From a checkpoint of a small image classifier.
Model: 5.96M parameters, 32-pixel images, arch resnet_bottleneck, norm groupnorm, activation gelu, depths [4, 7, 7], widths [192, 384, 768].
Training: soap at rate 0.0017, 20000 steps, batches of 256, held-out accuracy 96%.
Data: 47500 training examples, 107.8 epochs.
Rows from block 15, named by matrix and row number. Rows with one number belong to one channel. Each number is 128 + 32 x the weight over its row's rms, rounded and kept within 0 to 255. All counts start at 0. Numbers have three digits each. After the name is the row's rms in percent of the matrix's.
# convs1: 3x3 conv (model.blocks.15.convs.1.weight, 192x192x3x3), inputs 12-17, a 3x3 kernel for each
# convs2: expand pointwise conv (model.blocks.15.convs.2.weight, 768x192x1x1, transposed), outputs 104-155
convs1.78 098:110156129095166098129188104120144157126162156088105106116213110078162152130126163142160104090139121192096126122113104087123130118080171112096143083087136151099094
convs1.79 099:152146123150136132182130112078172147051131135055175136086144181166175092093155142132093113113177092163138175163134098120139074139164112125149131103130132109112100
convs1.80 092:167140172122115084099098186156148116124117171131145077121058109136101209106157167135076086142126125147079165117214107130181143105098091118175128136157092114144115
convs1.81 090:123150125135121131122116114113216179153125099190150148116164177135123134133145157062103078141125147079164155135168179145141067102166060156102202173163159150095086
convs1.82 106:132098128122131103151090152158077142151154093123156095076081149177075180107096193125107116073133154165123129150117106149139113114125119118096092112110075132211142
convs1.83 095:160187114153129102102119126073099201100150090200152043141129119060140117086185152081163136161125161136125175082158156127160158149215086142185048121101094072255153
convs1.84 103:151100069136080152161122143132080171069162111174135169199066198178125202110153128155141136194145151091092165182140117187155123163109167100100138118063130132171115
convs1.85 103:168106068158165098104142127163153091104098076120130139145104154075071137150181118088153125207130096147103136078155081142127111140195094149151155241167116149092108
convs1.86 098:175141135146079121136107118129127061122122096124161184119110106148154109109074171113099110086121124156135126119122125109124102125119180132118119106127099115060111
convs1.87 114:164147106121135157105131137111128068081185038110169102147210177046115082131087112174117166075167082102124149093140133074120133086083105160108150164103115212079140
convs1.88 092:144149134124108128095172107115159095107189121139154146122147208160159176086134149149156099169126114092091099170026132129193172132066101133145086080162173132113119
convs1.89 107:124132152074095139110139124114115121086084096134164152103125160177206159115108121085137105214151165106124147151118086173181101176136148128104142116168184108096105
convs1.90 093:106153168103127070162178117116152149153128123078172108164181153079100147077140173128140150109110100119135112120150071153119107127139118129120116059211139128093119
convs1.91 109:210073102153124149150112119166144129100105123191141107120077140134120156103153217135175183076161151165082131144105102151120100128111128075140130121063143138146115
convs1.92 101:139106088106107111129097162106134083086132105116129138099147165124179165036218219143100112144155136082140135159066090175153060130042082117163181118157103122120136
convs1.93 097:130174118143139108133162123181147158096073128064118067130137204119132109136156129127107132127087077198133119114123101092107138183094127111142151184148065114102140
convs1.94 092:189151079164144104156114143176132087136132109078120138143157151085120207084102182107150156129125153110085096132164173097116167101177107124144143149145101087126090
convs1.95 100:109103151106160111075152116113174113113092105094161082120151115141165124130098159085255161074163156132146114092117089134115074180103071136089180144114093125162103
convs1.96 094:128128143087117200187125125153139147182154134159150163142066138193186191123081148084184113167207123204141116152150093188097181145116158122072103123050139088177156
convs1.97 104:118121115112138121174122145067135165185099198082181157111173158151113193090111135161159163149165161086149108077130117152084112090100087100052149147134138113141094
convs1.98 083:156137143124155114129113119063113076093077076097122071149105173079193142161197117114144190153131135123150129154109165140143157206157154103169096140103130131100137
convs1.99 097:112102109137116146144144093162133095128123031185169148082121142162124154145088108113142085171136180184062103141136148125150159142149073074106134125104115128169118
convs1.100 087:088117142143129154110089126096048157112210130157114124179122130210135103121124140144134159078079142136124146141108158198118079136203063105169110154136151100141149
convs1.101 103:161065087147135090132140126130102201127130187103116111139192114083096135179139113136145114142126140161120110094171149107092153128151173147067176092138173149170118
convs1.102 111:148119151126112107144152125106102165142095082141123121109171155129144116127114149147072186102130155091086133154096109147126067105094204104091123186182032110119114
convs1.103 093:107130087154076095135127141146104130187102110121175068164097130117076144117121170182129122203074130164144158174112140181157083062123188133172135104094128122205099
convs1.104 099:198132096063132139126137169121079134196087114124184063131061105119153180126189173147160160160188174127152099092137123148214127140142103126125161164122146107145139
convs1.105 100:087068132130147080152119143116085142138235162035141080106134104180123132081132168128055131117142154093179115199125100105134154171092120099067121128058144129190159
convs1.106 108:119095105110132192160156159131192127187112108172046113126157147122163154128122168124171144078158080135112134125109185091076150122121114084146179146111093160128105
convs1.107 101:100104133117139163109131121016105153104080146106093161110129070138133170173099157119124159168114143111193097114133097095153106159119085119164132170053128158126121
convs1.108 085:131101135094137118085123097155134071164113067130075155140149164128081180142178164140111100143182157099148137115140142142123150116169140099073097174098142138176202
convs1.109 094:113163069155107165149105116093196080090146068128148141111087118141148157146169112111151097154188147140111127145148131109111103133134102160109109109131160120135196
convs1.110 090:160118153078164143079094181125083140119068156109082107113136188127146111181157086134131138132163110091174106160107099108112149185103091156065079152138216110096071
convs1.111 089:060159086122083155092111167164137110109080128174094035139173115119135096144158147106159154136181159133117152178069134173057151117138094116060146133199044119181164
convs1.112 098:106128137150111129153103160173145073142101177129163039105113119137086129148136081130085095132216126090144096103090239125108137219189099139105136175236162125143126
convs1.113 100:101118137111160132106123156062164188118191091157064114093111144177117151186101151100166100138119137186171134198135157145076121117128163141119142112117081134136191
convs1.114 093:132099060105139136105160135126174118116108092109100071112135075088179121136089137134126154107173133158180108112110172120156157184108085114064125133094121084160088
convs1.115 079:098139081153105117131166103186144192187125139078094105076089127133159156116178141083172201147172095141176102151144131151110124159080153089125136121160161156118145
convs1.116 108:081154108120175126113162158146106131154045128165095094122120081124089111130175106117138125109149095177142079085139126170120116192159228095128119135151140132135131
convs1.117 092:104067164139157113108147144186176149146065057117119130149080054178108148129129096136081080162096157128130107078117150151162154153112123100178098120204075118079157
convs1.118 093:098142125122141119068125139114232160121150085164100095113132142188106106083163124092100198145112112142101170159113141139145135118131157085138170145188030116163120
convs1.119 093:105099062143114136138081146130130171170144085174196116101105083089087153100164142103193107205141095192172118151113135148127168113180133092097127126133131110190113
convs1.120 105:114136130119185093119161175117156127070196143133144125096199165106140089118134176147145129152156169145102169149155176116093127095124134089134112115255076123144130
convs1.121 109:135137161169126130132131120122198103163130133168133102154130144151141077143111158124145115093180110131180173208079069059086110162145209096116134144107133129092144
convs1.122 089:187121086152155116107123138115106096192101187100137099152128119118132110121083117185150129141103151141103138109082157100133168138126090083116174108133135175159133
convs1.123 098:165108142160150075138116159153147146077125171091203118116079075147140101146154132099115123091220126138133077115168052140198130079192112114176110105136145155119183
convs1.124 104:140123141189080110112158104171193150121169070135085071147077143103137161112106115144093080145133094146129127111137152187170080121116151128102131151091069105159090
convs1.125 088:089123134193114151179099157111104105179110130110127088153089121163181071153132149088096154135176099125147150067176088163218061134160159115182119108114119107132137
convs1.126 091:130121111190070117154096116191081143094094132106127185157197117099164132096058137175144136092217126139054135103116129132111173179116152160142134148090146123145145
convs1.127 101:135173106139095105094186146136034097096178177118123147092104139102105129147168084189141108102152182127161158132121104158118128060078140205170169075161136124101160
convs1.128 106:087125133175086163094168111129169193191142219125114103108124152162134126094094105144201035134209103166140120160069073081146157164140093059092187115112134128088145
convs1.129 096:121061153118108156116081145148095102058097139116145087121124092153106097150146109126109109151201144095090166152138088115145159071159147102139187073071099129119152
convs1.130 097:122156142112110110106109136067135101087151217162135118079109137201117109124107151153113088085186139152161125138096130131165126081115086126127048116074119128116168
convs1.131 087:109162184119120135083100125130091131105099131160090131094199165095143112090117155144163179169088091116137177101092161196128119121090174137108141121148119072130183
convs1.132 113:119096143127131104118155085166130142156115141118133137109060157164130108100159153103115149106092070134106169079141114104114111139142211163098147122234054083215221
convs1.133 097:122098147049093133116205098119148174132087090133130177060141109201087093137149102122207099127121095126104142104109164137115110108147155092090158145151073088085174
convs1.134 108:140116149138074173125158099187152116192133171120130119112119115189183088163122167162166080135142083113117112139088080171171150101109143074118121107171124167130126
convs1.135 101:133139102132087091105105082118109071160094121141127152086065154149121146127026121155188126158155122083102122138055113150095117177066130138088124105124121121148111
convs1.136 091:149094133107107095125150161100096048143065106105170091133083076178141120109148112154095149189136130108172121114098070241123148175139155101144089119123117131107128
convs1.137 100:121156131113088096112043130103096158151119094115094117183135083134104151110080112117132145095157159125165141140096142143199125128070159113129099131148167128139097
convs1.138 106:085146081138133131164131082200181128184050104077103130161152126151111086142147214121130087092157137113143129164150182135156135125119179134166145173151053126147133
convs1.139 086:168115140144160124090123179126115115133160138100113136150188155156148148134076113158102112152136173091131122130140144093126152120109135130108114123133083120099152
convs1.140 101:134120184138126130086099118146194107124122140135078108150125120124179142095124116087182131128159173148101173122100045102108175136131183086084139109073118196133072
convs1.141 111:142176161127106172120151133112141135145111028096153158134156134126158131175144184136108038157164095084136167123095053082181102163107082117112230108071124138161124
convs1.142 098:116140156154100137128075136134121115150168105148146152175170112073144130083157110145181103140138117101155169153142100118125127173115100133133133164123191187184114
convs1.143 105:153105106088109158073134109129123101113122145122113129158096074152117140127186095110135102136114109078137170186149094149157178150132161125150115169077088120130162
convs1.144 093:089157079137106119119114135110075113119141135155143156125175101156104153114110080086158125137135093089143090099149077124086172130181127088129159124135127159117209
convs1.145 107:095106118171154060124113104121069164124097059095139181135115095189144087130133129120108125097163073077154136153144138124105096116142082115091107156169084111128148
convs1.146 096:134131149171071121112115095115083192085148129157119064138119118132139113153099092168114112137130132115077126135088143088092086156081117152149105130134112134108101
convs1.147 100:108093143160128138067122113117080131122111098184121072126097106114056123154165140144105200113130176154144100119138042136130124156197140080154084148113138173089159
convs1.148 103:066106142136103098147158145058136103157085145146155109082114055140103120142182102141102137074050115141115153128076176080089133140196187134148106149142166106100159
convs1.149 107:138143083142182099112122159062097086157138096191108117135199142137147114129098159114144138154083125122165113095126120148124156101144158225179080170116208158061109
convs1.150 095:131106139171113087139135136148133094159058148144171177160085158126147142068085152134150110119123170092115111171124110118051113102126115183165139090113138132120113
convs1.151 087:067112120194112119099082163131175074116123153137114165098133113124096133125135112125121169095152114101140131175085091163121105126114072150116107150158116127158211
convs1.152 089:082184121088088060156220162140053080135119055134129184105218131111102116124114061161131089134119148094107155130167097099115053112152148114092142135175117127088164
convs1.153 114:177105123193136124161093145150088195142099148141203132195121135156072145059061128160162144157150076165127099107148044168110043119109149105143105137154139117086104
convs1.154 093:092148157110113123198105141103109157158113143106093183140171165093112127140106114128144162136124159131141123113184120126088109122170114186141142151072123161142076
convs1.155 106:173106077149103122119118119154103054112111102169095080139169121128167150079082056106130139122146134083092087151166144122144167162076151145114153165115137161120098
convs1.156 103:126141189129132146141169091102073166150169093074130152116144140064191154076053099187091108107169089114148139082149130093098043122161141180149155131136079152080143
convs1.157 102:137153136134143090161120154069128107128101120159151146157149094116070106075087120104099204124151098107112115066154145162117129116116146132191159119139107091115143
convs1.158 086:129158138229159140093139119078123126148167131104185087127183225131142119103113092135141093042190187128121142118071140144100134105115115171111088134146151142103087
convs1.159 101:131167150163091119148090113121152130175149162158148178118174120026118123097085099123153086157147067133161171124185113149104094132078118223121165129176109102080064
convs1.160 108:094097123114151172081120151199178154120140119090125129128182115100132101105147123117115081111154166095105124100149112063057089177058145125105109140097105131128152
convs1.161 110:164158099221132137205196055100117107117207116128152218099185130126129098162135111132189110147143125124115115133145139086136168142172075122144089141102089172132101
convs1.162 099:126129143135154092110165095128163082130096064119087172108095161128047168128177146152151159156112108093116107138128105108095129156170144129058121143130138102125156
convs1.163 116:136127112236125136106146120091102144115145100145162099166084130159111135152157142127102122178120077085143141089109098148180100161165151084119122149148149097123087
convs1.164 104:112148147124128090145145167086172041087148140116102099136096190155147158108127092163214124130149098107132061170179116127078063155176103114105114142108103169159158
convs1.165 085:101104109096122146167114094115156100130157107115141130057190156088122127164049147112133153122163150088088135108133119125170086148113132121090079109166136098158165
convs1.166 088:152117135128116128107144136105064124152100085224130115169109125125085130082154130093140137155159146130128196082120106160137140128116179142099158095111176154121102
convs1.167 101:088107162165127071129100149144080076149075138140193110122152183124117081109158095115153158160140071151095079217067070063149122131147097092090123144078114138103150
convs1.168 104:130104138122145102135162133094164136174179120116153125150135104126156095123173164151177168099144135123092090128126127128102090124147107159096159072116134141121158
convs1.169 092:184117133111154114130103102064185166132163128074181104098144126113143139092155168141109173120102140140191108138089088103083146074126128160191085132172085138156131
convs1.170 105:127128109120093169099156150163094160105191098099119050166066171173090134111097157109163109109163092118136133126081125163157088138149075123162137143099116175146135
convs1.171 088:131145099125079148207149137132226095132197141171224180112151140145089176099129136121107169129073106115163160120109150097104089131084125201167111147150080102176139
convs1.172 103:142130132166090112167097159151137090057131161088173084188153139130108146131104148140143154092126171089126129139099150074074094118034164163108142164136095121089158
convs1.173 080:149098141110160114182150087159153088108196166173134127076118135076132098139149168116181152107096101099113213120064164093119133109163120107209099106158076153244135
convs1.174 116:149149107121128114145132095125115153140127094141098130131142152156122118077117113090089136157134166101170124116086165156123167065104116109091129106136137191115158
convs1.175 102:130120112126123105084135156116165176054117111112080155142071137094131136131178084169185077049108150137128154154113206128084164081099089153121120151112139169117124
convs1.176 112:170151142174109125147080103120102133164137126086041154139121108175090129111116082080150099130106106135164163138140122145087117149068109180085187164142125125209183
convs1.177 092:131090092132117157216065119052073168073056085126107136116164124118160097150113075120136168093175148112158107076119171073145111123107124133125110148061124172161123
convs1.178 094:122116147158091090162103150145136154063164134147149118136121162120135158148141107101127110112164060148132081129153078067145122174110096112109105194115144123162122
convs1.179 095:129132110149164104120108151049157168109088126118109104168144172138141150133149134098125134101153146141113161120120153111158122121133087181161091133154213094160164
convs1.180 103:186085106194086176130124138146159137122171122144185126119131101132070141117063143145127146151214124138116158111090117110170072114100088143113129130145162166152116
convs1.181 092:165095107177111106118064078174242231129171064086099111075134123157121170143057167114148124134119063089166124114141124134156127161186134147150158149152128156108130
convs1.182 096:104117126126129143049199104167149120161138089095102117160137115061109159084153144115113141121126133150106129138105133135165125127108101156157128118059131153089112
convs1.183 117:137118090088143130173173047125117106186148124133152102170119166102084114148121124153140181098128126181107094119115105163163101123107093102163041165129064130204123
convs1.184 090:117154093097124136115117133190110214106054125112124134138120184133132120085107085120120048165143162076164101134069136115123059171086079190148148197137122144082098
convs1.185 089:166164084168067107169138124110181097164196190073163137118076090128134156091127074113114073123181109111126157182142116129130108159215110106166122086107132146124160
convs1.186 108:167109123104109080126161131117122151074134249182130092126195097124163144153099150116092107135123138139138162067060181088108084156134105147144088122090132122198146
convs1.187 095:168096082123121140082133097129067076137096132090161133131061116116153164098128125124175089095122105112209098136162164164086125148098053135095178112155087113124178
convs1.188 105:131152078131119145131145141116223138140109153046098150106086108094214172054173159156152107140207113115114159100115105131084114125173101122192116150052151181122121
convs1.189 105:108133086081130123188064184116147043134134089140159148140105114161085112113139099049135166175093116158145103139126131175091169175157109098161066207102156086101124
convs1.190 109:156175174069137141151138089131166136206128105121089155110162112130181071174147073128081154113147141084100101054100121147167068146103124126127156150089057131130119
convs1.191 095:150108153115133123118128103170105112128164162150091083149098144113167051157147145217045154097157139124108156115111179101135070090162141125212115088141097138110139
convs2.78 099:153160152069138190115175161094102125119088109207121091148104099098140141123047203150144080144106125118166174125141100124189095148115137113078131112164151113
convs2.79 112:079165160106124159112119124083052147146127104118050157141143018160209118145099123144125169120106078120120121108170172092077095135098121066130161113132140097
convs2.80 091:133144168145112117137148195070155117150149138097125113165132205174157096047128119106115163107089151121145075124121185113128213157135106144125172118140165115
convs2.81 093:108150131133119101149151110162130087168060101158074125142149111110158113077120181110003139109138177137145164139155071124132110134077141105164093205123109139
convs2.82 100:177116146157119152128165149127172082151144139162094121068189113157145145188107106113141155164126121132123147111089123150163099103154147096162113123140124171
convs2.83 099:129099192119179068123146128140173133092092138137109140102133070142118109112134096138125117137171162138098132116115125167056074111099105154121102156140121135
convs2.84 121:087154046192188078153160088140121145236156135095168153122114130104158162059093107149083112124154148146128101150113148096152092057131156130109122083143150142
convs2.85 106:104083101088068116118107036128136056121128090125174136078098151087162144132153087132104127132139134133132123174112131141123134104151123142102144180131140059
convs2.86 106:135225088176108122136160140112146204177115100203113142122100109114095125095160161109094075117157094113127111167129092145148099177071176184167114131157155093
convs2.87 122:113104141134171146105162114099118145145079106154108158123137110156181151102073218078116077124144116110124165131133136151118132209095162164144133102140121111
convs2.88 098:163156177127152086143208102090100159134124143111133089119193081136152143174116096113098089098185158111089124132085125092119128112115154133122130132120102134
convs2.89 112:171109083097111112104072083119120147185174100096035067175100130149107099093158133085072131112104123149125112142098117153142130136114117068172128149127144123
convs2.90 107:134109137114112140143189121090116174174184129153130158085151073085116092091206126145126114147126140124151116156178143095126083128128163070096172088140130028
convs2.91 095:082092158122142115120114122129085152127132139195131166193130080163046156116072087155130104125142137119148182100158087159116207131096128087123120164175131062
convs2.92 095:146155155145126120094105080122139094101107092110170150095133123110140152122023091178123182111144139127138112131075175145204163142176140108108157106103134154
convs2.93 098:101113108128121130113127226138107140121141132169103100129127175112172126145126107147116136113121126171105170110154135182146144137165089135113122191169177120
convs2.94 092:108086175137123135110140151089158123112157102196157103104121127115195164149143205147156159088128129095179124165114141126144102129137188204169130157137146099
convs2.95 104:178163095146140109103114075139110147116141128113105136093140108101066108110082107133068170079099142093185125120145092137109121164091128155130103140070143152
convs2.96 093:131109082111176124146145100166115126122180094136129068179104103155106142123106069107139129124171110134145108104103100110099123161087145093107162136129133144
convs2.97 105:077155127138157131116138099143090160169155151125132152122137125093139108091184132157084087110172096127075153106153129083150162083175166172151125107100117123
convs2.98 089:123172116098084088110142088134168107123079135143140127149111114158103138112129163151170110103155090116087140102115128146159153094115140114135126103172124054
convs2.99 106:037132085093119156165103130165129188172085090121105167158083107135077161129105148136156104130106083130112076090164152151148136100163169114137142102096090036
convs2.100 097:179133164087116116053119137174127133142118178104087115135146133144102188100127108131130233117064142185103077074076142104077116090165079143093126140124091081
convs2.101 091:111106061126116124112147122152135124156153150143096118139145160130123117137203169164135127153123166147131152030108167177117067058089147139097129139166074127
convs2.102 104:119214098109185135146137173086097101127116152124216098116120099117125116149107167163127158116135157155097179174136163191143141102149124129086145102125120152
convs2.103 103:145095213138167147117173157135137129134180137167156100138155114119099117110157104101128111136113119172123217184131084107109149178121154140102143094152112085
convs2.104 095:138120121112155156134116102147138139164121121117053137141126154146166115098148072108133181149113161100090136116102132145083143129158160182139191134164145120
convs2.105 097:110106148152136109081129136132102135122111093090100122118140108059111147087109104178148095165155145093149162174159108100135110107214150170140139075129098089
convs2.106 093:092165085137136133135144099160143122153130123119147109129148094183102093125126119090129100188121101094101146168162103102162145129099103079110158101123115117
convs2.107 092:130125093156142100093145098132062135167135134111146164125127089063126143096160147149083133133100070141074107148122185103080114092143131163100142138125088234
convs2.108 094:134101173105098113127158128087108113150092130099134121150070171193082149133125076148148111045098103081123074077117144133089156136115205095119131106129095109
convs2.109 091:159097175135145136140103033183121166159128188084107101125171190062104154168129138123146176146115141163110066131129045130148170165138123116107135152113099089
convs2.110 099:136065146127116139115095133112074131177106155097082128105139086114119179118123174101116144178097122171109166142193170175209117119189155195115196117066090125
convs2.111 088:195154138161183110170153086184164141163121109143152164115143131146123134093120135123072094125125113132136121139131080133091127130131107121149180082083108099
convs2.112 100:061127127168176162075140116116145096138090127143101126128106143166140172075072146121192152125133123131147119107138138125167120108181153079141170117141155112
convs2.113 096:131149175177112163145179143076199148154102178117151179195093150077114105083203161123184154139125085110166146153121121172125111140183139215138135126132172109
convs2.114 088:125126109141140145151124159144163107125187141155138140136137136139115139153145079179092113154164148142125125120144152141115152112098124129133121143081117113
convs2.115 083:180125063159141129126158137093151094096049133112091100148144157074087115120151183119085101114143104115145157052163100202167092099158191121131146122144088149
convs2.116 118:142123193106138106079138145073137076148130064118145060149102154145174169128162159094078043127117100200119104073133121111111155147120132107067117094109115095
convs2.117 098:124031102084078164136143103137153077134147121074144133107157097143084181154160157114134042125139152062126133132091099137101150145108109157153125175149115112
convs2.118 102:115121089151125135070178095187181128106108140095091104112140101133137142097163187129097096080159175151135104214137093114113125150129122204150150117128114131
convs2.119 095:178147096171135159098121098100153072129136133088110114122108000083129166133145141103154152181176129137149170144087115131116168107134164168089122154128143188
convs2.120 107:172124188105087150133091178114142081121175167114149177119157169163073101181114183076189100163117111118166135116155094090120117111120088137131124139087117065
convs2.121 104:142131038127134114140122117114138133160150081187099124095074065107112052109154028108116147127089113075128097083178069113113131130129108083119141128107088030
convs2.122 100:128167172169130136096077046081053101165117105162119162161137066098121109130126139152150161178109107204180177105116063095218103132136109104107133136157117108
convs2.123 095:158179147210151167105147149112110104112154183128105110088138171089137168163079130114178156158127155133146140159148134165156182142190184118157180179103123143
convs2.124 108:125140116100110102120095200152188096144150150139080117161133181170111115096147125083089120152137136119129101082139134134116089137233099123148147118129129109
convs2.125 092:093152127105111105146178193165096171128103162154101155124149143144171147134069117095124125125117118067094142061125113173128146093085098110149126089156124146
convs2.126 091:143132139104123123121134102069140074147051104182118118112140085164097125107159180127113163155120122078155150090132098162140145208108116174131130152163087096
convs2.127 099:094119156107110110157127162153085092119073142127141118179181109141137184088145111148136154130125096086080151218109066099121135200057100130151156124139145190
convs2.128 103:160117150101148133087097128172123167143068110206110128097155140161133105109097091116122157141130131124125189106156129124147198122052130077118164116169128102
convs2.129 101:113133206133170113156134145100141102122135105141109106152127126095132167115092113154066159120093114137159121195057114097109136120121141098130092117111167159
convs2.130 095:172142193165180162104115085086098119119117126157092124114142103144097071087100058107153134123148110074105177117102137164081128115119106207082077082146131115
convs2.131 090:131138152175102119151129137148156085123182104163177153115092120135062134151134089168116183136098136099149092118083035117138060097133097129172085186160150109
convs2.132 102:120192106110119086201158138130108069184113121118174113170133124136066142119181212121202133116142071102175101089153129131139084141151201165114184155182146166
convs2.133 086:153126109132100123090140148139133085166091138114070116137073188104124146130099098100142134084104143067069156043116140150125169154080117115088184041128040174
convs2.134 095:115100151145088118095116140144126138078124059155098160194168128145124159158161145128155105113159134111134123166154088139092170140180089084129109163133102121
convs2.135 101:086152112084105128146137160125060184121103105177106170170098215123141107074140125158136123133140110180134151080120152066130116151069088111186099057120123102
convs2.136 096:158158163077097094118115095152132066209138115128163145163158073143119066142135168139195119114125129140089128141134091155120150154169155186149129188164094208
convs2.137 106:095066163130139130110138203098145119151142173126120101166110103203111127113115123120145146113064106079160116216122099140116146125062105163102125137164127068
convs2.138 110:087084166146118124144099077099120116173172121094135094122108166100104115126078153108130112159155135108138131080073136116110115116098131127108063126164139147
convs2.139 094:140137138030110138189150136092049165130080135131046176134115204109120114184164060109163136099126127107101086083061103155122120087108121176109127128090131089
convs2.140 090:071135092092151118121095151127156102099162122120129175126116098071109109080124057107131106132117163133094109185134130129168178143170133180118188090149140110
convs2.141 105:111181126160131133141148086102129125090088084096189137117124098153119145172114110132082120153137101152151152122106080108107158104109082072112102129160142140
convs2.142 107:055107139141101136175137092133124089099100117130134155143138158144101198116100171114175162082134111216088126102123166110113130121176158103128109141140202105
convs2.143 103:123112088097180108102134117176159156079150146136079071138132025155138151098108137102143085113152132158084162121099172108131167154112162199108129121161148146
convs2.144 096:115114085130128178117106165159149111155141102133129120109142067158106138158140126107086193152119185127106074106107110123153113126183166093158125118127180156
convs2.145 108:098067123191122132143163094192150126158158165115114096121090119126126124132092077035073113133107143083116105071132142158142115127080101095142115101132117056
convs2.146 093:156116126091107140129139141184162108082112100188101171136138151120082159182140123134103147183116125236164139134094114091158132124186110058130118138172174100
convs2.147 106:092171063112112148127135044142098142114146144110056089118184100104128125115152103079111147138177066161062084198094118133092137136155133168120092117141096163
convs2.148 106:074141148145129128100121142168078128115168200127166149147135110150135137114145214181138129136122162114112129116109126154131164138117160061143157156125163088
convs2.149 104:142137136117133084114115082182099160063081137168083127127118116122113151119152178146139121170180105057110134182148155161118170126154113092145104111140143164
convs2.150 102:083074118115081122220131145157160179140131106173085118105063200108157167152109142112086121128108127178110095140119145141134118101131132107123117140106133130
convs2.151 088:070111098112143090117161138109134069160167148103112117117120182120135091137197127112152123147190146141154100122135171136073141069157147127117099144127164255
convs2.152 090:185141159120164152146159085235165135139108122116124128111137105155126133128157143098123129148127158116140174102129179146100161180076113153098122135126083170
convs2.153 105:125124057128157138129131095136110122100129142255195104119097143112092146136071079161081109115152131111141137104135101135102176141122120087108153146181123091
convs2.154 097:150135202084185092140154095198191168115151143132151139157110160190115169151099217142130143132079110178171159146142117113145170145234143140117118168214189141
convs2.155 116:134114120118147101143116070117135140092105115137169171126120000153167140138062124093098159140082135109134121090125109155111169133183130102158148090115098069
convs2.156 095:123110154099119155161112085104180119168147162115159126112128154134146146061127160099108151083132120137137156140170138065134121144101124164137199121105161231
convs2.157 092:170130107122150108121180136088126048086131146210187068079098134122124110130097116122106155162153174185132138021146138106094098135102136105100097179105093157
convs2.158 092:099122161160135104131098142081097074136101117126106103091190172105138145047084155127153102141158131121105132173075142148116152199136109096174147167130135107
convs2.159 100:173059087098124135141171072100127051177146121151130130111149081171143103110098100114135156116145118174174134120130103147197108126105130141117089064144164131
convs2.160 105:078130113139067172112084165112139093103121165125113151150165111162123088130170064131108125166146153222104124094102112222155076146150119155147127134139095120
convs2.161 112:182087119142119151096119088099067151094079150165134146135126117119092136118080153121124080162085082148088149164106092106115142065144144126162131112122140070
convs2.162 101:143123196164153112151172130170094102146175141188087112102112114109135126054139102149120073129126136193141255105086134140136168123147111193143138114157102164
convs2.163 117:150121109120133120142191166141136159183121104137154089167140079168141145137090210123085117101073139076146123060147187084092109120183144083090128165143079086
convs2.164 100:119135050114147102106142184131091115128155098124127121119112232202102149153162160121128105138120130138088165099159148123183110164100141071178151136156121180
convs2.165 089:116173176093145134164129135170146111104100121117099107109156087126142144136067131115141115145140105174124178153127094136181173097104091053108153143128145126
convs2.166 093:194118100125091112138152151115143141137132152153135158155110149149037119083121077136123133061063123172113149055146117102173125107111091162157130146101105151
convs2.167 095:174143164144119134116104112145152118057133108114169121119105111172115119096087110115078090084151177113113155084183116127162114080155143143110157102139160188
convs2.168 101:073085103130154126085142116149175102145109096143101167102148214142110137072074084126141130157128170148198130110151139120123074098119140121094155089099092072
convs2.169 093:120153127076151118113172064119136114131053167132183143095111076103156121206128162116161125120121117196118204159140125079145115092180163087200118139088127106
convs2.170 099:110114151101142154164095110139090095140143095162069133147145131100102109116160109189061180123146136106152120159140145083173124119088106068075094088137135138
convs2.171 099:100106078119091176094124114174139120077147132146077061119145093145171106100084143138113108146085136129119136119110145147129092144077121067130119131148136052
convs2.172 092:143124144138098145114094084126123133169191191098139091133154112132069095126196102168122142140158149172173142135153099101085125214139136177179127115168143108
convs2.173 082:117098158130154137161099087098163167154168151104162085162139135123135164160120104129154143201163112107231133117128155103134150125094155126138070179122099142
convs2.174 109:079149098123130142162078126148171114128200123104129117145129096101065149081148158133117103112102095126123098169151111138092140169156121189084115125159073138
convs2.175 106:110112064131121140125101124136129060103089148154134146089126146102079129109104159111106119103151144155135076070074090130149145134135147144125122131115074089
convs2.176 112:243157170094110097088090174120124090025095123141132143163132042101126139169087138104136097135118103132133116151152130133143101095123073120182099133118140057
convs2.177 102:095113083082100149128142163137156134198102109126093198145143149145169098155177111233092164138174116120106074209145102072128062128169140146135120030134097088
convs2.178 099:120125098143080137123136093086137148149108149135175146125111122076122142095072070173085081133150094133104174149109129094187129133144140068134067115127102145
convs2.179 097:113136112149110087162101100146188112174151112119110093124113080170099101131168061145055118160136116182090137108143123104108120131134127169083160139177134070
convs2.180 101:164078163093086126176115123144069151101088135154142142148178060100129133066128092201130081114109126136075127099116128139107128147087132096156086154146068092
convs2.181 097:147089117140156199095135139085145117103147119147155136110112149168145115135134119170178122144123131119221131183141137112138065094158142085147085141134142124
convs2.182 091:104136140125155122187118096152147148125120131126107163120174134174122137076121120106064104092075153151134081107115092111134110180104131084164142078128101078
convs2.183 099:123062136119167125100168149130144181140108119111082138140138059149122127121125059164181119119145071084130119112154133179078186109125120128077144089141097031
convs2.184 090:025110136132063094143107129167138063131143129087115156144107255136136124111171104133054182096096127152111122147153177090121140128144128087096055150088125117
convs2.185 097:066161159100103157129128072125147084131158122148061218120133116096136159096091114187075123145125111138124097100075136100096153109126175106153088115139090106
convs2.186 107:103089097186130138109102146063148100148065143139189127128133205127116127172070103121098131130196080130160078146138184115149071120220144086151154132152120169
convs2.187 101:132140156121177107104160088131131100143169139131161138094139129158127135074089060126089118165145105223167178127097170161160107148189136177144147064108172154
convs2.188 086:118131138138155168133126127068081126133176115112128149132115099123110122103101107173168125149128082137179107197080124174172175130080148038188103096171058108
convs2.189 107:170145093154138132123090154082109111092168125129152139151145188116131172140089104117116167124090156101080161125112104095159140096158140097190102141111108151
convs2.190 100:102073105160129116143097135111144161162115143121113131116122164112078131026128120105142122117122131089129152143147152158140078151105151080149137067137074057
convs2.191 105:135140088105118132166157139183130178091096132100180147129081121113106174106152110131133100097164132160148137205062173167129128152142132138140125115084126154